A small image autoencoder, trained from scratch.
Training: 14000 steps, batches of 384.
Data: trained on rendered made-up planets, 97500 training examples, 55.1 epochs.
Rows from block 5 of the encoder of a small image autoencoder, named by matrix and row number. Rows with one number within an expert belong to one neuron, the router's apart. Each number is 128 + 24 x the weight over its row's rms, rounded and kept within 0 to 255. All counts start at 0. After the name is the row's rms in percent of the matrix's.
Before each expert's rows are labels from the 100 images, of 14848, where the router gives the expert most weight on average: "strongest on" is what is common among them; "patch colour" is the nearest of a few named colours to the mean colour under the peak. Only what is clearly more common there than usual is listed. The data: rendered made-up planets. In brackets: how many of the 100.
# router: router (encoder.blocks.5.mlp.router.weight, 8x192, trained with AdamW), inputs 96-191
# up: expert up (encoder.blocks.5.mlp.up, 8x192x192), inputs 96-191
# down: expert down (encoder.blocks.5.mlp.down, 8x192x192, transposed), outputs 96-191

# expert 2
strongest on: crescent (69); moons: three (63)
patch colour: brown (31)
router.2 097 [115 133  96 133 112 180 138 117 111 119 109  91 128 143 137 155 146 126 131 147 125  97 168 111 130 131  87 128 130 118 152 129 121  93 125 104 114 129 120 142 160 139 177 119 127 118 184  87 187  99 147  70  99  94 119 140 135 142 178 147 131 115  98 157 198 123 141 155  92 146 111 161 136 127 121 163 127 120 114 115 118 133 168 107 149 107 125 139 118 128 143 128 159  65 134 146]
up.8 102 [109 104 118 125 149 169 119 137 129 135 150 112 119 179 131 104 117 150 139  96 139 138 165 174 160 110 121 141 110 118 154 136 108 145 105 129 135 174 129 127 119 145  81  96 151 117 120  96 175 136 129 138  44  85 138 131 129  84 135 100 117 145 152 156 130 124 115 152 161 164 116 173 118 145 145 117 129 177 112 152 117 128 135 120 154 136 113 109 117 104 154 136 111 116 153 100]
down.8 110 [132 124 136  90 129 159  91 106 163 111 171 110 151 108 128 123 176 130 132 110  78 134  97  73 117 118 111 117 170 182 124 146 120  94 133 143 107 155 155 137 119 145 116 157 142 137 184 164 146 103 131 149 156 143 103 122 124 171 128 134 149 124 132  99 127 105  77  93 112 130 143 131  99 134 116 150 104 128 174 118 161 107 140 129 127 167 131 167  85  87 118 130 157 125 128 102]
up.9 093 [151 113 113  94 103 122 127 175 123 118 107 157 137 170 162 126 131 150  93 120 142 134 164 134 117 142 165 144 161  96  96 112 154 142 133 133 108 127 164 103 150 109 143 121  94 135 169  96 140 119  80 132 104 119  99 157 102 119 156 151  94 119 177  90 132 122 105 122 169 126 111 135 137 114 142 161 138 129 119 155 163  85 145 113  98 144 160 114 110 169 142 165  76 118 124 119]
down.9 096 [118 142 139 166 153 144 130 127 123 143 102 118 134 120 110 110 147 129 163 113 140 157 121 159 153 196 131 114 101 144 138 147  80 156 137 123 102 135 124 111 127 112 140  79 158  92 127 173 121 101 141 114 139 156  99  92  90 130  96 154 154  96  75 153 111 148 122 147 132 129 100 105 143 119 125 157 104 147 132 159 118 145 104 116 113 133 120  97  79 106 115 134 141 138 103 135]
up.10 091 [ 84 133 151 156 127 127 160 113 135 123 123 137 127 124 110 119  93 109 109 120 103 125 121 111 146 148 129 108  89  99 118 128  69 127 130 115 100 141 101  90 138 151 153 123 162 102 143 113 114  82 143 153 116 120 135 127 125 127 149 134 133 158 137 169 111 117 138 149 160 152 175 166 126 121 109 100 146 109 136 103 114 127 101 172 128 145 100  82 108 161 147  79 124 115 103 129]
down.10 094 [119 166 162  95 128 106 124 122 113 119 109 132 107 126 149 172 112 151 119 158 118 149 142 125  98 118 130 152 146 169  95 148 127 112 136 136 146 137 135 144 134 156 150 147 130 148  94 125 155 147 136 157 168  72 126 140 118  99 132  61  90 190 136  93 119 164 101 112 141 112 131 117 135 127 150 135 171 121  99 133 117  72 164 113 129 135 147 148 133 124 126  81 150 131 125 155]

# expert 1
strongest on: desert world (39)
patch colour: brown (58)
router.1 101 [116  81 149 129 123 165 145 161 118 120 146 132 155 102  91 134 125 142 130  87 121 164  99  99 144 136 140 136 164 138 126 114 134 139 111 130 135 124  59 120 113 125 150 111 135 123 111 133 158 131 169 173 159 159 122 189 126 134 129 142 129  95 116 100 158 131  76 115 130 138 145 129 125 126  88 120 121 102 122 128 105 121 135  77  95 140 144 146 118 150 183 133  89 131 127  97]
up.8 101 [126 111 119 111  82 142 147 121  97 125 131 148  94 132 146 181  95 129 146 142  93 136 126 135 140 116  73 120  69 134 133 159 100 100 125  95 133 134  89  85 102 131 140 125 141  91  97 118 152 107 149  94 114 136 132 149 111 112 150 111 181 174  95 113 142 120 142 158  96 113 145 167 151 156  82 169 128 149 173 100 184 104 138 141 129 117 110 134 139 121 163 142 130 148  79 151]
down.8 095 [106 123 138 179 160  76 117 118  84 139 135  99 173 150 146 110 166 156 117 117 146 149 102 145 128 148 129 129 179 138 146 123 124 162  98 158  99 126 149 117 101 178 109 115 122 113 109 165 150 160 171 147 150 115 132  97 132 128 131  97 123 116 146  95 122 167  98 127 118  99  99  83 180 138 141 111 108 118  70 148  97 147 133 108 126 141 146 148 145 106 121 109 173 119 156 152]
up.9 095 [160  98 107 130 130  72 129  97 177  93 123 136 119  93 170  97 143 147 127 138 135  85 116 149 121 162 135 176  87 139 136 140 133 111 135  77 149 153 148 115 125 151 159 103 156 154 143 171  99 162 136 102 136 100 138 143 129 160 117 117 176 122 121 114 105 127 182 138  78  89 136 133 139 137 100 111 156 129  90 176 106 153 109 135 106 123 104  95 137 145 113 119 132 121  94 117]
down.9 098 [124 119 144  93 172 133 130 132 118 147  65  95 156 114 117 121 127  66 132 126 111 115 116 176 114 120 136 126 134 129 143 145 117 112 135 105 155  92 124 123 141 122 130 104 106 118 171 139 112 184 156 142 148 157 123 160 118 139  67 103 128 172 157 141 113 150  84 125 136 119 112 137  91  91 130 117 102 106 137 116 174 116 140 125 172 109 129 157 122 113 119 137 128 156 104 174]
up.10 089 [ 92 108 110 143 123 140 141 127 178 115 137 127 116 161 154 149 128 125 111 153 157 167 113 102 139 103 131 160 175 144 140 121 104  73 102 110 102  93 115 101  85 119 143 125 155  78 127 100 146 146 106 114 137 150 139  90 117  85 116 121 172 111 143 139 121 140 151 146 104 170 125 177 148  91 118 125 124 149  79 148 170 141 144 127 127  92  76 128 121 106 128 125 112 101 128 117]
down.10 088 [113 156  90 165 101  66 113 161 123 149 125 120 120 139 152 162  94 176  89 128 122 118 139 133 107 114 105 108 139 124 107 105  95 182 123 135 132 124 123 126 115 146 145 131 155 144 112 109  93 136 123 103 131 133 145  96 136 166 165 176 152 162 106 172 150 136 151 162 157 131 169 123  92  98 121 130 143 116 108 116 110 135 126  84 150 103 139 131 168 110 148 113 128 124 167 136]

# expert 5
strongest on: full (86); rings (77); cloud-covered world (41)
patch colour: grey (57); pink (31)
router.5 114 [150 150 135 127 193 123 115 138 156  89 121 104 128 150 126  82 119 164 128 104 152 137 145 163 112 120 143 117  99 141 132 126 150 131 111 167  98 151 118 102 102 106  90 136 110 123 139 125 136 101 143 138 168 155 140  91 124 136 114 105  97 121 167  84 119 161 113 103 166 140 173 158 131 117 138 121 143 119 108 141 148 110  89 156 163 112 114  98  95 119 113 124 152 136 117 158]
up.8 104 [102 122 127 105 170  97 138 134  87  98 166  82 124 136 158 160 145  73  90 137  91 161 151 159 114 114 165  95 134 131 123 108 102 165  72 164 106 109 106 141 146 151 161 110 107 109  82 140 136 132 128 117 135 106 152 121 127 116 133 136 124 131 135 111 148 132 146  95 120 150 108 160 140 139 144 127 118 104  93 158 175 146  88 152  95 102 113 133 144 137 138 113 124  84 131 100]
down.8 093 [142 116  98 150 117 131 125 128 154 114 160 119 138 136 127 136 129 161 122 129 150 140 119 131 149 142 105 128  87 123 131 119 106 106  86  82 141 156 154 122 117 143  92 149 130 103 112 130 155 151 128 146 104 103 132 119 123 101 131 106 104 108 114 147 146  99 111 115  90 119  92 200 117 109 141 146 129 127 141 110  76 139 154 145 139 184  97  98 171 134 111 117 147 156 110 132]
up.9 111 [163 121 139 120 132 196 187 157 147 134 123 132 117 163 154 138 186 174 130 129 123 141  90 137 108 149 155 142 150 124  82 132 153 149 112 154 126 176  95 126  89 134 120 119 128 126 127 103 149 154 173 133 144  99  89 135  95 134 174  87 122 128 118 172 111 108 126 129 139 136 144 167 114 154 112 131 124 114 161 147 132 123 116 110 114 182 148 115 131 121 125 118 104 136 132 133]
down.9 111 [ 90 136 105 172 136  93 142 103 128 161 104 127  80 117 123 118  98  96 103 104 112 152 129 119 143 102 127 157 117 168 166 125  87 133 155 121 159  82 136 170 165 119 120 143 120 144 143 141 119 121 135 111 122 201 139 153 166 116 160 173 149 130 147 101 116 131 174  84 132 125 113 125 116 159 150 102 138 137 132 106 110 127 141 134 144 105 106 147 129 143 127 131 149  96 140 151]
up.10 092 [ 99 127 103 147 154 148 155  94 156 155 140 150 131 140 167 141 149 174 142 122 122 152 108 126 161  78  73 160 120 128 159 138 140 146 115 115 128 131 139 124 112 160 164 130  96 154 154 126 141 140 108 131 128 172 113 143 138 161 127 133 108 143 119  70 129 108 157 129 136  91 119 147 111 141 130  74 142 120 153 115 123 151 144 119 142 145  93 119 142 125 117 135 138 131 137  91]
down.10 087 [121 125 142 112 121 140 127  92 150 117 128 127 131  56 111 124 152 107 141 151 127 120  99 152 120 115 115 106 173 124 131 148 127 126 104 148  90 135 154 142 171 147 160 113 103 123 141 167  85 144 106 120 152 160  92  90 145 106 149 116 158 132 113  93 119 144 138 133 129 155  76  97 128 130 135 127 104 129 143 147 150 120 135 190 120 138  92 139 147  87 130 108 100 137 131 158]

# expert 3
strongest on: moons: three (68); crescent (59)
patch colour: brown (44)
router.3 101 [135 152 144 117 145 119 136 103 165 111  98 148 161  87 126 119 112 116 115 117 113 135 136 137 132 135  97 111 109 109 142 126 124 135 121 122 132  85 152 156 120 108 119 104 148 160 108 152 116 133  93 125 132 128  85 153  81 135 101 119 153 137 158 155 155 139 125  89 129 114 107  85 139 137 135 111 132 127 116 128 152 128  92 134 115 110 185 103 136 122  98 139  77  79 129  96]
up.8 100 [118 115 124 123 116 133 128 136 151 136 141 122  91 140 145 132 181 111 101 140 161  95 119 130  95 113 144 117 138 116 177  99 121 141 116 130 133 151  79 124  88 117 143  87 107 143 156 138 149  91 154 152 139 158 148 119 122 173 124 106 153 137 162 112  86 148 140 107  87 120 132  85 149 168 129 136 156  97 153 165 110 113  95  81 111 102 158 130  82 133 186 146 125 103 120 123]
down.8 102 [111  75 128 130 142 114  58 161 125  83 139  58 107 143 122 157 129 112 139 114 127 131 163 118 129 112 156 172 131  94 142  99 149 139 151 148 156 102 118 105 130 131 148 121 125  99 128 166  73  83  92 138 143 158 144 111 126 156 164 118 109 191 146 111 159 108 144 150  94 146 159 135 132 129 133 128 175 111 114 172  93 147 138 125 101 101  96 134 135 153 128 138 140 144 127 120]
up.9 098 [158 118 114 113 151 168 147 175 126 141 155 130 131  76 153 106 149 126 127 101 114 103 153 102 112 125 135  74 135 156 125 103 113 131 140 119 107 113 153 124 102  97 179 111 115 157 130 101 131  83 100 149 119 102  94  93 136  85 143  92  82 145 177 114 104 151 125 132  96 162 118 155 123 158 161 127 172  96 103 114 119 204 121 131 158 147 157 136 136  88 138 129 137  98 119 120]
down.9 102 [130 155 111 109 143 100  97  81 103 137 130 101 164 123 119 144 158 157 129 140 113 146 106 152 124 100  82 149 136 104 140 128 114 106 130 137 100 119 141 112 118  86  96 139 129 119 105 145 130 172 129 115 106 139 150 152 160 163  70 175 177 143 127 116 180 108 164 122 135  98 139 129 128 165 137 114  91 120 155 138 138  84 125 130 116  80 124 114 104 123 142 145 131 145 112 107]
up.10 091 [ 96 155 122 143 127 122 104  76 180 167 144 161 125 172 123 108 117  96 146 169 149 126 154 158  95 135 145 103 135 135  96 138 191  97  99 133 158 151 127 121  94 118  95 119 110 158 134  96 122 132 148 140  79  73 150 172 150 151 142 164  75 166 132 136 102 126 125 127 102 121 146 126 133 126  91 107 156 129 100 117 134 123  83 108 139 110 157  99  96 126 106 153 131 156  99 178]
down.10 093 [152 109 155 108 152 171 158 124 151 158 140 121 168 100 134 151 124 113 127  92 141 158  91 128 138  89  55 113 112 134 161 135 115 120  99 121 105 165 126 148 142 137 133 111 124 104 125 145 138 135 117 146 145 145 116 109 126 179 126  91 115 125 153 131 113 156 111  97 142  95 105 111 140  97 138 148 136  92 144 125 141 113 180 111 129 117 133 125 121 109 175  71 108 102 156  44]